From a checkpoint of a small image embedding model.
Model: arch vit, moe soft, num experts 4, width 512.
Training: muon at rate 0.0032, batches of 64, held-out accuracy 99%.
Data: trained on drawn small creatures on textured ground, 203450 training examples, 2.4 epochs.
Rows from block 3 of a small image embedding model, named by matrix and row number. Rows with one number within an expert belong to one neuron, the router's apart. Each number is 128 + 24 x the weight over its row's rms, rounded and kept within 0 to 255. All counts start at 0.
Before each expert's rows are labels from the 100 images, of 14976, where the router gives the expert most weight on average: "colour at peak" is the nearest of a few named colours to the mean colour under the peak. Only what is clearly more common there than usual is listed. The data: drawn small creatures on textured ground. In brackets: how many of the 100.
# router: slot weights (model.blocks.3.mlp.router.weight, 4x512, trained with AdamW), inputs 412-511
# up: expert up (model.blocks.3.mlp.up, 4x128x512), inputs 412-511
# down: expert down (model.blocks.3.mlp.down, 4x512x128, transposed), outputs 412-511

# expert 3
colour at peak: black (46)
router.3 [143 105 118 129  99 165 128 131  92 130 108 143 129 132 148 137 158 123 107 139 116 118 123 135 119 114 114 133 128 138 141 101 151  90  86 160  97 118 119 140 131 116 109 109 118 132 105 123 141 143 168 135 147 142 127 173 130 135 118 113 137  83 119 198 148 148 136 140 147  91 131 134 119 137 166 132 136 145 130 146 161 150 125 168  88 114 160 106 149 115 128 122 116 131 139 108 150 158 122 122]
up.0 [117 183 125 101 112 100 132 148 116 141 130 152 125 151 117 139  91  72 141 117 148 148 106 111 123 132 106 110  85 108 118 140 145 139 117 135 135  78 160 118  99 114 121 153 122  93 135 124 117 130  87 126  99  89 150 126 134 105 131  67 105 140 132 108 113 122 142 136 158 119 127 154 114 158  82 134 128 110 137 124 136 128 144 150 168  95 142 135 147 136 102 164 121 120 166  99 113 144 110 100]
down.0 [124 175  96 132 133 153 100 130 124 137 114 125 161 107 115  95 155 157 126  88 146 104 147 128  98 134 142 140 159 127 140  93 133 117 125 145 130 119 151 136 164 130 161 136 151 128 140 113 105 134 172 135 151 185 108 101 129 142 120 154 111 149 109 169 149 124 114 115 134 124  89 127 141 120 139 149 157 134 139 117 125 125 148 142 125 115 124 120 140 137 126 154 140 139 129 173 151 126 159 129]
up.1 [138 138 134 130 112 124 114 129 111 125 165 142 163 111 139 169 122 150 114 129 223 110 121 111 167  95 159  80 145 109 110 124 133 165 133 148  97 102 156 101 140 138 178 152 141 122 155 116 149 133 140 124 147 127 129 121  97 104 137 174  87 165 152 109 154 121 111 152 125 117 117  86 114 153 159  97 114 145 112 144 124 137 161 137 150 176 186 143 101 101  83 122 101  95 129 163 113 150 135 156]
down.1 [128 105  65 152 160 139  91 118 153 179  99 154 151 128 154 159 129 131 165 174 127 103 165 123 161 115 122 112  98 129 110 139 166 160  89  97 123 124 112 127 119  88 128 157 127 123 134  79  97 103 152 164 159 144 110 110 137 129  89  87 157 136 121 130 124 187 159 129 156 131 132 157 116 139 130 153 171 142 124 104 121  91 100 143 129 117 121 151 133 115 143 170 158 133 104 147 125 137 106  71]
up.2 [ 78  90 137 109 137 140 126 105 147 134  65 113 113 111 143  85 100 122 135 130  45 127 143 187 133 148 127 124 149 132 168 140 116 138 115 103 133 112 116 115 156 137  73 145 166 149 119 107 136 146 134 151 139 139 113 141 124 110 123 150 113 126 137 138 113 120 145 109  86 131 102 107 130 109  81 140 133 140 119 114 100  99 105 118  92 131 166 136 183  96 150 137 129 142 113 152  88 141 138 120]
down.2 [155  97 123 108 169  92 147 164 138 142 151 104 159 124 137 152 129 116  93 137 154 152 143 129 138  68 116 144  83 181 123 159  99 126 134 136 101  89  99 151  96 110 133 158  84 121 130 123 143 168 164 151 131 127 105 100 116 134  96 128 117 158 131 113 152 151 149 145 138 155 111 139 128 146 101 121 123 106 130 116 105 131 140 104 150 152 164 142 123 107 150 116 133 153 104  86  84 128 109 148]
up.3 [135 126 111  98  84 139 131 133 103 122 120 112 141 139 125 180 155 129 129 129 136 154  99  99 132 145 138 106 116 168 138 121 140 146 179 130 126 141 141 163  91 124 146 161 153 150  83 165 157 111 137 174 112 170 118 108 154 150 119 124 146  78 126 165 137 138 131 147  81 133 160  81  98 130 124  73 156 142 128 141  76 119 119 120 188 163 196 146  94 141 106 101 124 157 118 116 142 134 126  96]
down.3 [122 172 105 118 120  95 122 122 127 119 107 111 122 151 141  77 147 129 160 136 112 128 152 117 134 119 123 145 113 103  98 123 116 113 158 140 166  80 138 131 115 118 135  87 145  97 105 132 141 108 132 113 122 156 153 113 102 132 142 149 121 149  82  93  94  99 126 150 107 135 151 111 135 131 122  81 103 121 148  91 145 148 166 118 159 129 136 165 116 102 137 155 146 123 186 141  90 164 129 160]
up.4 [115 129 118 117 143  96 148 136 150 144 140  93 159 128 110  97 108 118  99 153 115 121 160 107 127 132 157 116 176 112 147 120 147 115 107 145  96 128 119 127 109 122 118  97 111 128 177  95  81 114  79 163 121 101  98 128 100 148 130 155 115 154  98 139 141 134 152 126 118 132 125 126 129 116 137 129 112 113 125 117 147 137 117 155 123  93 104  50 152 139 161  98 130  80 127 132 148 113 143 140]
down.4 [ 94 100 146 120 107 109 134 142 126 151 161 150 133 115 174 130 127  89 107 142 149 133 158 164 118 120  84 126  77 123 140 146 148 140  59 131 153 150 114 163 106  92 136 135 113 135 123 153 106 110 130 132 119 100 130 161 110 132 154 192 110 125 162 159 107 143 145  81 197  89 102 126 141 127 103 146 133  95 103 126 135 142 125 123 140 139 134 135 117 109  92 135 146 121 116 140 160 141 133 149]
up.5 [125 168 154 149 147 170 167 164 108  68 116 110 101 119  94 132  98  94 117 152 127 121 155 154 176 135 156 142 133 131 115 120 164 134 112 140 125 141  97 116 141 102  91 136 110  93 119  67  96 145 141 126 172 127 135 109 130  85 183 165 145 119  94 124 123 158  84 145 113 132 140 117 109 130 124 131 102 112 100 118  96 140  87 141 118  85  89 105 180 128 133 121  96 137 110 143 150 142 110 133]
down.5 [130 109 137 124 116 135 135 142 125 111 110 126 114 109 108 145 158 121  87  80 100 183 100  93  80  90 127 120 155 133  98  93 151 112 117 141 116 145 126  85 149 127  93 101 124 147 140 129 134 164 124 135 122 121 120 130 122 111 110 177  77 107 101 123 100 121 123  89 151 156 130 101 131 129 115 165 137 109 189 156 142 109 152 135 152 137 113 113 164 128 124 129 116 115 129 117 148 137 120 138]
up.6 [152 131 117 120 117 155 148 128  93 134 114 113 135  96 121 182 136 170 117 151 166 129 104 130 141 182 124 121 108 141 142 148 123 144 123  91 129 127 149  95 141  73 133 134 142 184 121 117 123 112 149 148 128 114 135 156 173 151 141 141 170  98 102  95 114 104  97 131 114 153 123 103 121 133  92 109 108 127 104 146  92 140  93 151 139 174 170 119 125 110 114  99 145 138 138 107  91 121 131 134]
down.6 [119 146 160 147 117  87  87  83 144 129 133 118 117 131 129 110 113 168 146 127  94 161  84 109 156 140 124 128 137 138 127 114 108 100 119 152 129  98 125 139  98 129 141 122 110 117 124 127  72  99  98 130 123 121 119 125 111 145 154 108 122 113 132 130 128 130 137  97 154 136 164 137 133 140 115 116 163  99 126 137 134 156 138  89 154  86 105 184 102 143 189 111 125 154  75 142  70 143 135 123]
up.7 [ 93  77 169 108 128 141 113 156 120  80 113 135 136  89 157  90 126 117 122 134 170 104  87 152 131 160 138 159 117 160 170 114 120 111 104 111  75 111  77  95 137 122 129  90 121  95  98 117 124  96 116 128 167 130 110 157  81 109 151  93 155 144 103 106 144 125 150 140 129  98 141 136 133  89 127 134 127 115 162 114 101 118 127 133 109  94 138 109 144 103  85 155 158 139 149 130  87 154  92 145]
down.7 [ 90 104 160 108 126 117 142 143 117 175 143 147 184 111 113  82  95  93 153 148 102 129 148 153 170 127 106 142  93 113 129 120 170 152 121 126 114 104  73 170 132 148  98 156 116 125 142 116 155  90 114  99 109 107 104 123  76 110 122 118 106 135 132 105  93 130 151 100 160 123 127 116  96 148 143 173 155 154 144 126 126 116 128 151 123 110 131 137 104 126 135 121 142 140 113 152 121 112 122  82]

# expert 0
colour at peak: green (60)
router.0 [158 157 119 130 137 114 119 109 149 110 133 126 135  83 114 142 106 127 143 131 128 124 161 127 134 183 126 174 121 145 147 156 108 183 137 108 104 143 171 118 152 169 141 162 192 118 142 103 159 112 145 140 108 142 144 100 142 153 120 105 141 142 120 142 107 126 132 108 121 162 108 134 153 149 103 135 135 123 116  96 102  90 129 114 134 168 130 142 120 163 127 154 127 145  92 168  92 116 107 118]
up.0 [100 111 130 167 114 159 133 131 114 136 134 104 110 126 169  66 149 154 125 113 141 136 121 176 120 138 125 129 130 140 116  96  91 124 139 102 128 158 112 117 112 129 172 118  92 120 134 102 139 126  87 138 115 114 140 131 159 108 153 181 129 131 132 176 159 113 134 124 160 106 126 106 108 128 138 113  88 151 127 132  94 138 107 127 119 108 139 180 112 142 118 115 114 173 134 138 129 113  78 131]
down.0 [100 105 110  92 149  67 142  95 152 131 115 137 106 140 136 139 106 113 127 151  46 124 123 205 148 144 112 127 139 126 160 136 179 113 127 162 162 118 111 142 116 164 107 110 131 119 111 149 112 132 104 107 102 107 101 139 126  86 116  90  91  79 135  93 163 128 154 147 138 125 105 104  93 141 126 109 146  90 137 107 141 121 164 118 154 150 140 126 120 133 152 140 141 112 111 102 122 147 111 154]
up.1 [141 142 100  89 111 121 122 119 167 172 137 112 160 118 135 110 136 186 118 121  57 134 136 148 129 126 136  72 166 114 103 109 157 138  98 132 153  93 147 133 148  89 178 164 110 143 140 118 144 134 120 123 151 149 123 148 129 153 135 153  56 139 143 146 113 110  90 132 117 109  91 110 158 144 110 146 111 109 126 135  93 136 128  81 132 140 122  92 164  59 152 134 160  94 112 118 196 147 132 141]
down.1 [ 94 123 112 102  95 145 126 141  95 113 143 149 155  84 134 137 163 143 139 167 157 140 142 127  94 160 137 146 101 122 131 138  87 142  75 150 133 129  99 139 100 166 116 114 151 123  84 148 146 112 152 129 125 150  99 117 123 146 105 107 119 159 147 130  83 138  99 119 158 113 138 120 108 133 114 147 135 152 199  98 148 145 128 137 119 103 141 142 131 118 129  96 104 179 120  87 132 107 136 145]
up.2 [165 111 146 129  79 122  98 153 121 124  92 167 107 103 123 136 126 143 109 125 136 108 124 142 132 146 114 144 155 183  57 142 109 133 117 161  97  92 147 106 100 115 139 140  85 121 106 153 162 140 128 135 149 164 151  73 113 116 110 151  90  80 148  69  92 161 131 131 158 120 156  87 114 105 132 132 119 120 139 118 135 138 134 110  89  97  90 108 142 131 127 127 117 118 124  96 174 140  89  79]
down.2 [139 133 151 106 145 104 123 134 105 153 145 132 107 160 176 121 163 179 169 122 143 130 140  75 127  99 113  72 136 150 134 118 112 193 121  83  97 117 193 106 151 105 150 142  80  94 106 110 122  84 135 118 130 169  99  97 139 130 119 133 107 108 134 175 111 141 135 134 150 140  94 105 133 154 158 133 131  66 139  93 159 112 132 144 163 138 138 131 111  63 133 154 143 143 111  88 141 129 136 135]
up.3 [101 122 141 114 173 138 144 162 142 122 142  86 142 102 154 160 155 146 172 112  59 167 121 147 110 111 112 133 172 151 111 136 163 140 100 146 138 114 167  91 114 118 178 131 148 129 101 129 148 116 158 102 132 143 150  82 155  90 114 137 105  94 113 107 123 152 147 117 109 141  76 179 105 108 116 142 136 142 159 135  80 136 127 109 116 116 159 104 172 118 105 113 149 112 133 103 109 164 166 143]
down.3 [150 156 126 115 149 111 147 130 120 147 140 166 121 137 155  96 129 147  88 138 121 161 177  80 135 116 103 136 138 119 117 134 118 128 106 137  89 120 163 119 126 172 108 137  89 135 138  90 162 117 149 157 117 110 106 116 155 150 154 121  96 115 156 131 142 142 135 113 148  82 136 165 100 108 142 139 102  85 130 132 125 156 109 137 137 139 112 127 113 171 150 133 123 132  93 139 118 160 101 122]
up.4 [144 142 148 161 153 138 173 111 138  85 102 113 163 138 122 140 187  93 109 127 108 133 143 116 127 182  70 166 188 116 134 122 128  94 140 112 127  93 143 115  83 104 120 149 144 150 142 153 154 114 141 131 133 162 157 171 139 147  85 161  64 110 125 134 116 133 126 133 129 121 130 117 151 123 109 125 170 152 113 151 112 175 156 155 117 154 112  91 126  86 153 117 149 132  81 144 198 139 134 156]
down.4 [126 158  89  98 126  88 127 133 158 131 176  92 136 109 132  98 124 107 133 139 148 122 132 135 136 157 120 109 165  95  77 155 129  94 124 164  79 151 104 100 119 107 135 125 143 100 173 119 106 165 106 104 128  82 104 141 155 140 132 142 104 119  92 161 151  77 105 165 127 118 119 116 159 110 156 159 147 137 105 100 131 145 120 119 121 138 102  88 113 132 124 100 124 122 129 159 128 155 126 125]
up.5 [ 76 120 154 123 123  89 121  92 125 131 122 130 151 112 138 155 129 158 154 124 138 161 141 130  97 142 126 116 126 116 154 124  98 145 134 152 137 122 132 157  99 124 103 151 151  78 153 105 118 163 120 144 102 105 127 143 127 166  96 123  82 114 142 127 130 118 135 128 127 137 136 132 172 122 132 104 118 149 124  70 186 122 115  85 159 144 137 150 137 118 131  93 153 165 144 158  72 103 173 141]
down.5 [140 158 125 106 117  97 137 114 128 135 171 157 125 150 139 132 155  96 184 119 149 167 135 117 125 123 121 125  97  96 113 113 120 138 167 122 141 132 127 125 135 111 120 109 113 148 111 135 134 135 101 107 143 139 124 116 105 128  89 113 168 128 123 103 120 110 127 156 115 158 133 152 160  97 140 142 125 132 133 118 108 171 109  79 123 144 152 133 158  85 107 144 108 122 192 166 130 158 109 109]
up.6 [162 111 118 153 125  88 163 146 142 136 155 107 117 150 181 143 143  96 121 126 129 141 129 105  87  93 103 189 158 151 130 138 108 136 107 171 104 124 146 123  90  68 148 123 163 140 158 146 150 135 154 144 159 147 141 185 141 123 134  99 105 134 145 115 121  95 117 136 134 131 108 135 144  99 122 110 160 118 128 118  89 147 142 150 198 124 165 142 106 131 163  93 117 103 140 130 137 148 143 115]
down.6 [119 111 138 129 111 172 177 164 130 101 139 113 117 140 109 160 131 126  71 139 125 123  63 131 110 112 122 115 129 137 183 121 159 127 113 107 120 134 134 107 112 123 139 121 120 104 169 131 133 113 132 162  92 129 126 112  94 135 122 139  95 109 149 145 146 139 123 130  99 147 100 132 163 137 115 135 135 108 156 152 104  62 144 129 148 106 146 113 127 137 131 100 162 144 154 100  79 114 171 111]
up.7 [125 117 135 149  87 145  86 123 139 125 120 142 131 107 140 122 113 144 108 140 102 119 133 162 155 134 113 138 120 130 118 120 146 132  88 122  84 144 135 124  83 140 130 118  93  99 140 129 169 132 150 195 100 129 168 155  92  96 141 157 117 114 129 161 193 123 129 166 114 125 120 146 143 136 167 126 125 132 127 116 164  78 126 109  93 120 147 106 133 141 136 150 115 147 125 124 133 130 118 107]
down.7 [152 159 199 148 145 125 153 147 139 147 164 116 151 132 117 122 120 111 162 131 149 129 111 123 147 138 148  97 158 111 117 114 144 133 100 111 145 109 128 125 122 128 124 132 123 129 122 113 114 105 130 128 127  84 147 153 123  86 158 146 168 102 145 145  98 148 127 118 131 132 109 126 105 121 106 127 140  95 124 164 116  99 131 120 106 172 140 133 108 111 114 143 106  80  81  99 140 130 153 117]

# expert 2
colour at peak: black (60)
router.2 [105 157 133 145 157 128 160 153 155  84 142 136  98 122 136  87 128 145 144 142 133 178 157 142 126 120 153 107 151 127 124  89 130 120 149 127 106 146 124 157 108 141 131 152 138 138 152 102 137 148 154 144 107 148 118 104 126 122 190 161 130 163 114 110 115 110 107 134 140 141 111 136 141 135 137 144  66 114 125 104 144 136 148 113 101 173  95 129 126 118 137  63 136  89 128 110 147 140 162 129]
up.0 [154 126 117 128 128  75 128 144 133 118 136 120 140 156 108 105  82 167 102 138 137 112 129 121 140 114 140  98 156 126 141 128 127 193 115 128 110 131 108 129 125  99 134 133 135 140  86 109  98 106 116  91 111 133  84 120 113 127 152 159 127 146 145 172 147  98 112 144 121 122 115 133 117 136 140  77 146 130 109 145  91 106 164 168 167 134 135 136  81 116 110 171 120  87 177 104  89 164 118 124]
down.0 [116 162 132 135 125 126 105 146 160 155 105 139 216 155 135 145 157 103 143  99 141 105 122  97 131 114 159  85 178 137 124 142 104 114 110 115 167 163 119 105 153 126 108 163 125 126 137 142 117  84 127 107 117 135 153 136 107 130 157 167 113 141 113 117 114 100  98 156 117 110 104 169 138 155 136 146  59 126 129 101  66 170 174 172 152 137 114 151 121  96 116 174 110 128 131  88 142 142 120 120]
up.1 [144  98 120 138 136  91 149 111  84 129 143 121  83 159  94 143 129 127 107 121 141 121 128 131 117 119 149 135 145 162 123 137 129 124  67 165 142 125 160 134 127 116  98 117 159 165 134 146 138 109 129 126 126 124 126 131 100 125 105  78 116 149 137 139 115  74 109 127 107 154 120 124 110 121 118 124 120 146 140  69 117 108 176 126 146 142 166 149 101  89 113 143 155 127 132 132 113 151 102  89]
down.1 [103 104  90 139 155 117  99 114 109 140 117  82 131 108 146 148 150 132 110 143 128 154 179 134 113 100  83 160 126 129 126  95 136 142 128 142 155 125 167 108 138  94  72  96 141 138 131 111 140 111 159 115 126 138 125 152 130 128 141 125  99 103 157 160 104  80 155 124 117 106  74 153 137 120 134 135 124 151 128 102  90 172 161 123 126 116 158 112 139 137 199 131 166 158 153 155 167 133 125 142]
up.2 [127 147 134 158 156 131 113 126 125 133 138 106 138 120 121 115 105 159 120  92 121 118 138 184 114 104 142 138 165 135 164 102 121 125 146 112  90  96 168 134 139 177 143 143 143  91  90 157 135 119 143 144 116 129 103 103 126  99 158 120 140 147 124 115  98 125 149 114 111 144 146 135  98 113 137 125  89  76 106 126 112 126 113 121 145 143  98  98 162 117 123 158 125 114 107  79 129 155 119 127]
down.2 [115 138 145 140 146 124 132 146 144 102 112 118 152 137 115 154 155 115 167 162 119 118 120 120  98 137 132 103 129 107 118 121 157 131 116 129 138 122 103 163 152 124 125 134  92 114 143 166 131 133 135 114 133 141 185 122 147 144 124  92 118 143 158 110 105 110 135 130 118 116 109 124 162 158 135 179 136 127 138  79 108  88 133  99 135 155 100 118 112 120 122 140 139 139 120 115 147 132 171 126]
up.3 [ 97 175 112 115 146 125 103 116 155 124 124 118 143 104  80 124 164 100 146 138  84 177  99 174 131 160 140 118 149 112 146 158 140  93 147 102 106 109 130 128 153 132 118 137 110 130 119 137 131 172 122 129 126 165 135  81 128 124 106 116 106 199  97 118 102 104 147 164 102 140 128 155 108 139 114 145 117 107 119  85  49 105 107 146 137 100 152 107  99 109 141 126 133  87  96 135 116 111 166 104]
down.3 [170 144 109 170 131 128 139 109 144 153 110 150 164 161 117 133 119 127 148 110  96 148 119 161 103 183 153 121 142  98 151 106  84 160 116 173 137  99 130 155 162 130 122 171 110 189 140 122 100 138  99 123 111 139  84 108  85 149 152 108 128 106 131  78 155  84 121 118 178 171 126 100 146 152 150 116  95 186 127 144 157 106 132 122 153  89 131 135 127 127 128 149 116 116 150 168 168 161 111 111]
up.4 [150 110  95 133 117 118 111 148 120 169 155 160 138 164 127 114 118 155  75  74 127 112 158 127 140 131 128 169 127 131 132 156 132 156 165 127 141 105 148  98  84  88 120  91 143 152 101 126  74 124  99 139 158 153 121 109 119 131 102 109 110 135  97 147 134  76 126 157 138 150 128 117 109 147 114 143 145 135 127 142 141 105 132  97 152 114 145 125 171 137 148 103 146 119 157 117 106 114 155 105]
down.4 [122 133 122 106 133 163 140 146 155 150 137 118 101 119 188 141 193 104 161 174  95 149 113 131  68 148 148 124 158  95 145 130 118 132 132 152  98 127 123 145 106 127 170 125 113 141 120  86 160 149  89 174 138 129 118 140 152 134 108 133  99 124 117 129 127 128 109 152 145 130 115 112 137 137 114 107 104 111 142 111 133 171 115 122 161  90 113 115 135  96 120 155 118 156 133 139 123 110 143 118]
up.5 [155  72 103 107  97 106 169  95 103 101 149 143  96 119 128 150 145  76 141 128  98 147  97 174 127  94 173 151 155  72 140 109 124 138 109 119 156 136 130 105 129 133 194 119 107 175 111 176 108 114 106 120  99 149 136  91  95 112 116 139 108  93 140 153  92  86 158 136 165 124 128 105 121  91 121 128 154 119 118 177  78 149 101 165 164  98 139 130 175 128  95 154 114 130 135 140 147 122 105 181]
down.5 [150 155 188 130  92 130 157 124 121 142 140 130  95 106 140 145 163 153 136 108 159 128 113 128 143 138 127 132 140 144 127  95 105 141 137 202 182 155 145 102 138 132 131 123 127 101 141  86 128 146 123 144  86 143 134 122 121 151 117 120 199  97 123 162 112 108 103 140 137 122 151  77 127 136 139  87 143 120 105 122  94 178 154 100 129 109 144 142 105 138 119  89 174 111 125 136 141 163 108 178]
up.6 [102 131  90 125 104 114 141  93 126 137 154 102 137 116 126  98  82 152 120 118 161 136 101 110 133 144 139  81  99 151 154 153 152 113 143 164 136 116  76  97 108 131 111 112 109 107 123 144 123  99 130 139 133 116 116 100 136 110 133 154  73 186  87 167 155 139  81 131 100 116 153 121 107 109 156  80 114 130 107 129 139 115 122 132 111 129 148 175 118 105 158 125 119 102 136 135 109 107 141 121]
down.6 [114 110 112 103 158 142 141 149 112 128 136 183 163 128 119 100 140  89 134 124 106 134 152 175 116 142 147 119 198 139 104 117  96 151 118 140 130 143 134 145 109 109 142 188 125  91 153 111 118  98 122 141 127 117 178 145 109 161 102 169 110 120 141 144 123 116 150 104 157 124  95 129 135 170 138 163 130 147 109 124 142 128 128 118 156 128  83 125  74 119  97 106 101  94 122 143 130 139 128 120]
up.7 [122 137  71 108 130  98  88 118 145 129 120 166 152 126 108 122 119  66 148 173 115 146 152 143 136 117 127 118 141 117 136 117 129 150 158 126 125  80 156 109 116 118 174 116 177  74 131 115 168 156 115 145  95 126 145 120 106 127  80 153  84  98 116 101  81 181 120 135 106 132 175 150 136 126 109 140 112 138 120 126 123 133  88 124 123 144 114  76 119 127 149 119 114 140 151 161  94 145 104 179]
down.7 [126 178 145 160 125 118 117 108 137 120 153 155 106 106  96 137 112 166 151 132  94 108 150 146 116 125 146 155 147 109 133 104 124 153 143 127 134 104 134 126 135 161 106 149 105 102 125 126 130 110 129 138 124 150 162 127  81 118 108 121 134 157 106 106 126 108 135 137 124 167 150 129 145 148 124 162 126 138 140 139  95  85 132 111 156 145  91  88 127 128 145 165 123 133 122 138 105 103 144 137]

# expert 1
colour at peak: grey (54)
router.1 [112  87 136 101 125 109  98 135 121 117 139 125 136 169 107 129 123 147  91 128  88 123 129 154 142 108 135  84 137 146  93 144 128 157 113 128 176 120 116 131 152 132 118 129  70  98 121 159 127 129  83  94 145 122 142  99 115 132 105 149 129 121 179  72 118 116 128 131 147 129 121 115 119 121 151 115 145 136 147 165 133 125 153 109 186 104 127 124  68 146 157 147  98 134 134 126  66 137 104 127]
up.0 [124 156  90 144 108 135 102  94 159 131  90 119 132  96  92 120 121 184 110 142 145 125 128  79  96 143 105 124 131 136 149 130 130 106 113 136 141 139 111 125 136 158 144 145 130 140 158 105 142 140 123 155 118 170 150 105 123 129 152 146 120 121 102 150 126 109 107 109 162 138  85 101 141 153 135 159  95  86 103 100 111 141 131 103 134  64 162 105 116 119 142 100 116  95 102 111 133 115 155 120]
down.0 [139 115 131 161 145 144 140 106 123 136  98 187 185  82 129 106 124 142 150 157 131 165  77 148 153 163 146 106 120  87  90 118 115  99 165 126 157 143 129 111 116 128 112 158 118 121 160  90  97 146 123 120 106 112 141 130 134 118 130 164 149 106 138 107 149 116 103 130  89 151 135  96 109  90 126 146 132 186  98 134 118 119 150 191  96 162  89 147 151 111 126 118 107 151 112 143  78 125  87 126]
up.1 [122 130 119 103 118 182 110 155 149 162 102 125 137 110 136 112 157  95 119 102  93 140 143 132 176 148  91 139 149 167 128  95 118 113  88 129 116 118 104 131 137 138 131 175 106  98 193 148 114 141 148 163 140 105  92 177 131 100 101 131 130 143 110 137 148 146 130 119 136 133 156 103 121 135 165 123 178 158 117  91 147 133 122 126 104 147 121 113 144  95  90 121 126 151 174 124 150 129  99 108]
down.1 [136 115 129 120 141 122 164 150 133 134 117 129 171 116 175 138 118 136 138 165 183 105 121 136 139 112 106 118 110 120 131 150 137 144 145 159 157 148 109  93 153 130 149 168 112 125 123 104  95 125 120 149 139 129 137 140 149 135 111 116 105  88  86 118 150 105 109 141 140 100 122 127 144 123 106 183 128 141 115 181 122 186 123 166 173 104 132 150 174 123 164 149 144 136 142 148 177 103 133 122]
up.2 [153 143 127 145 112 110 144 136 116 156  82 122 122 108 130 150 157 124 104 128 119 125 116 118 126 143 127 173 177 110 177 145 125  71 124 173 129  76 123 115 134 110 155 138 118 134 120 142 145 137 127 132 139 141 137 151  97 134 134 126 124 123 105 144  96  95 129 151 103 102 126 170 148 112 130 121 127 154 156 133 128 141 163 136 142  88 140  74 112 117 129 115 103 172 117 114 125 108 128 140]
down.2 [ 76  80 155 136 134  97 155 119 126  94 131 116  84 102 145 109 107 177 130 104 108 145 144 175 113 125 128  90 127  95 140 147 153  99 110 108 136 100  86 110 162 162 138 122 146 122 143 113 124 121 123 106 143 113 106 113 140 142 146 164 102 152 158  90 142 115 146  95 128  93 101 126 113  88 115 100 107 140 144 105 128 102 146 100 142 149 122 133 125 127 170 136  96  98  36 180 107 157 125 134]
up.3 [116 154 182 154 167 122 136 128 149 121 120 137  86 181  95  78 134 173 116 167  99 148 110 145 156 115 123  92 150 127 132 119 126 122 101 156 101 125  98 119 153 114 176 134 137 107 111 167 142 133 102 102 112 137 128  97  94 132 144 110 100 153 147  53 141 100 142 109 148  81 140 107 134 141 126  96 134 104 111 125 112 142 148 127 181 124 119 153 102 135 135 159 130 122 132 155 125 175 124 123]
down.3 [136 111 150 143 130 125 123 123 139 119 164 127 181 167 120 147 159 125 110  99 112 166 127 117 185  82 147 117 103 112 107 147  97 148  98 156 140 106 128 146 130 178 137 132  76 134 131 203 134 126 147 151  76 153 112 141  98 119 148 142  94 139 162  84 139 144 169 127 108 122 148 117 127 113 119 103 102 124 115 130 119 133 124 112 122 112  83 108  52 145 108 140 144 117 138 134 141 105 114 130]
up.4 [150 127 141  97 113 125 121 152 141 141 102 137 159 162 115 116 107 145 142 124 183 143 129  67 154 102 132  99 149 107 160 143 141 153 141 142 142 137 110 161  76 134  98 135 106 108 100 112 121 119 113 142 124 146  81 170 128 129 169 104 108 162 142 144 158 149 114 112 121  93 148 169 174 129 173 103 126 134 130 137 178 112 138 121 114 140 124 130 119 111 124 125  94 125 153 129 130 134 153 110]
down.4 [113 143 144 143  95 136 137 111 105 132  94 146 143 149 125 116 140 129 135 123 156 134 166 124 152 134 134  84 152  80 144 178 118 178 136 117 131 113 127 130 105 102 131 120 100 130 158 108 107 148 119 129 161 130 166  87 109 151 117 126 157  91 173 129  91 122 133 118 123 162 123 144 128 168 176 130 115 103 131 141  73 120 129 146 110 111 165 147 146 145 127  98 149 114 121 133 112 116 109 125]
up.5 [134 137 184 104 179 136 111 141 114 165  90 114 136 124 127  90 115 139 160 143 117 119 138  99 135 123 156 100 126 117 161 133 131 139 134 126 122 150  95 158 202 132 141 103  88 147 134 137 113 143 112 126 158  77 136 112  98 118 158  80  92 166  88 128 108 130 137 131 123 121 151 143 125 134 184 157 134 103 116 171 157 146 117 126 140 136 124 138 109 138  91 154 105 144 157 119  99 164 109 108]
down.5 [169 105 116  96 117 162  97 169 123 126 142  96 194 116 144 128 124 124 120 126 142 113  82  76  94 135 211 112 148 134 114 151 135 135 150 138 124  75 149 100  94 136 124 145 117 138 121 142 127 123 102 138 147 135 118 113 150 138 133 123 110 104 136 110 131 112 162 122 151 104 158 129 108 114 118 141 171 127 122 134 131  98 137 173 157  82 147 139 124 141 150 132  92 128 120 172 143  89  76 123]
up.6 [147  81 120 105 101  92 170 116  88 173 124 108  99 117 106 129 125 128 159  99 156  93 102 116 120 112 109 142 102 147 130 116 160 129 150 130  89 108 140 148 135  97 129 136 116 153  67  87 118 137 147 151 143  98 105 146 159 147 129 120 147 119 103 139 123 126 121 120  95 138 125 109 134  96 122 143 143 130 158 106  82 144 115 167 135 111 179 117 134 135 111 128 131 127 142 152 138 137 131 134]
down.6 [122 138 126 135 160 149 128 174 115 127 154 166 153 100 118 138  93 155 152  76 115 106 115 117  83 159 110 141 116 163 148 114 151  94 102 119  91 111 163 120 154  94 104 133 107 196 101 125 132 115 129 110 135 119 166 120 128 106 129 146 120 114  89 147 168 130  93 126 125 142 129 101 147 153  93 145 156 130 107 161 119 126 144 119 152 145 142 137 122  72  86 116 102 116 134 112 164 120 130 101]
up.7 [118 135 134 153 165 122 130 115 170 137 145 154  86 151 187  98 127  94  98 126 112 113 149 124 145  71 159 168 139 115  88 104 128 113 147 154 141 136 103 158 141 130 118 129 131 141 116 141 126  86 119 135 148 120 101 125 119  95 174 141 130 104 130 137 112  99 123  95 111 117 164 135 120 133 163 110 119 102 130 136 127 142 156 124 137 121 134 119 131 122 145  95  94 101 119 151 143 131 149 135]
down.7 [180 141 131 148 132 121 115  96 124 106 108 143 104 145 134 122  88 153 132 117 112 126 121 118 150 101 144 145 104 144 116  83 144 194 142 140 114 154 134  89  97  97 117 112 136 158 139 115  98 148  94 160 140 123 120 117 135 117 124 170 138 134 101 119  98 123 173 135 141 131 113 138 116 128  94  87 106 163 160 123 133 126 103 140 120 113 146  91 131 107 146 117 127 108 104 114  82 132  99 180]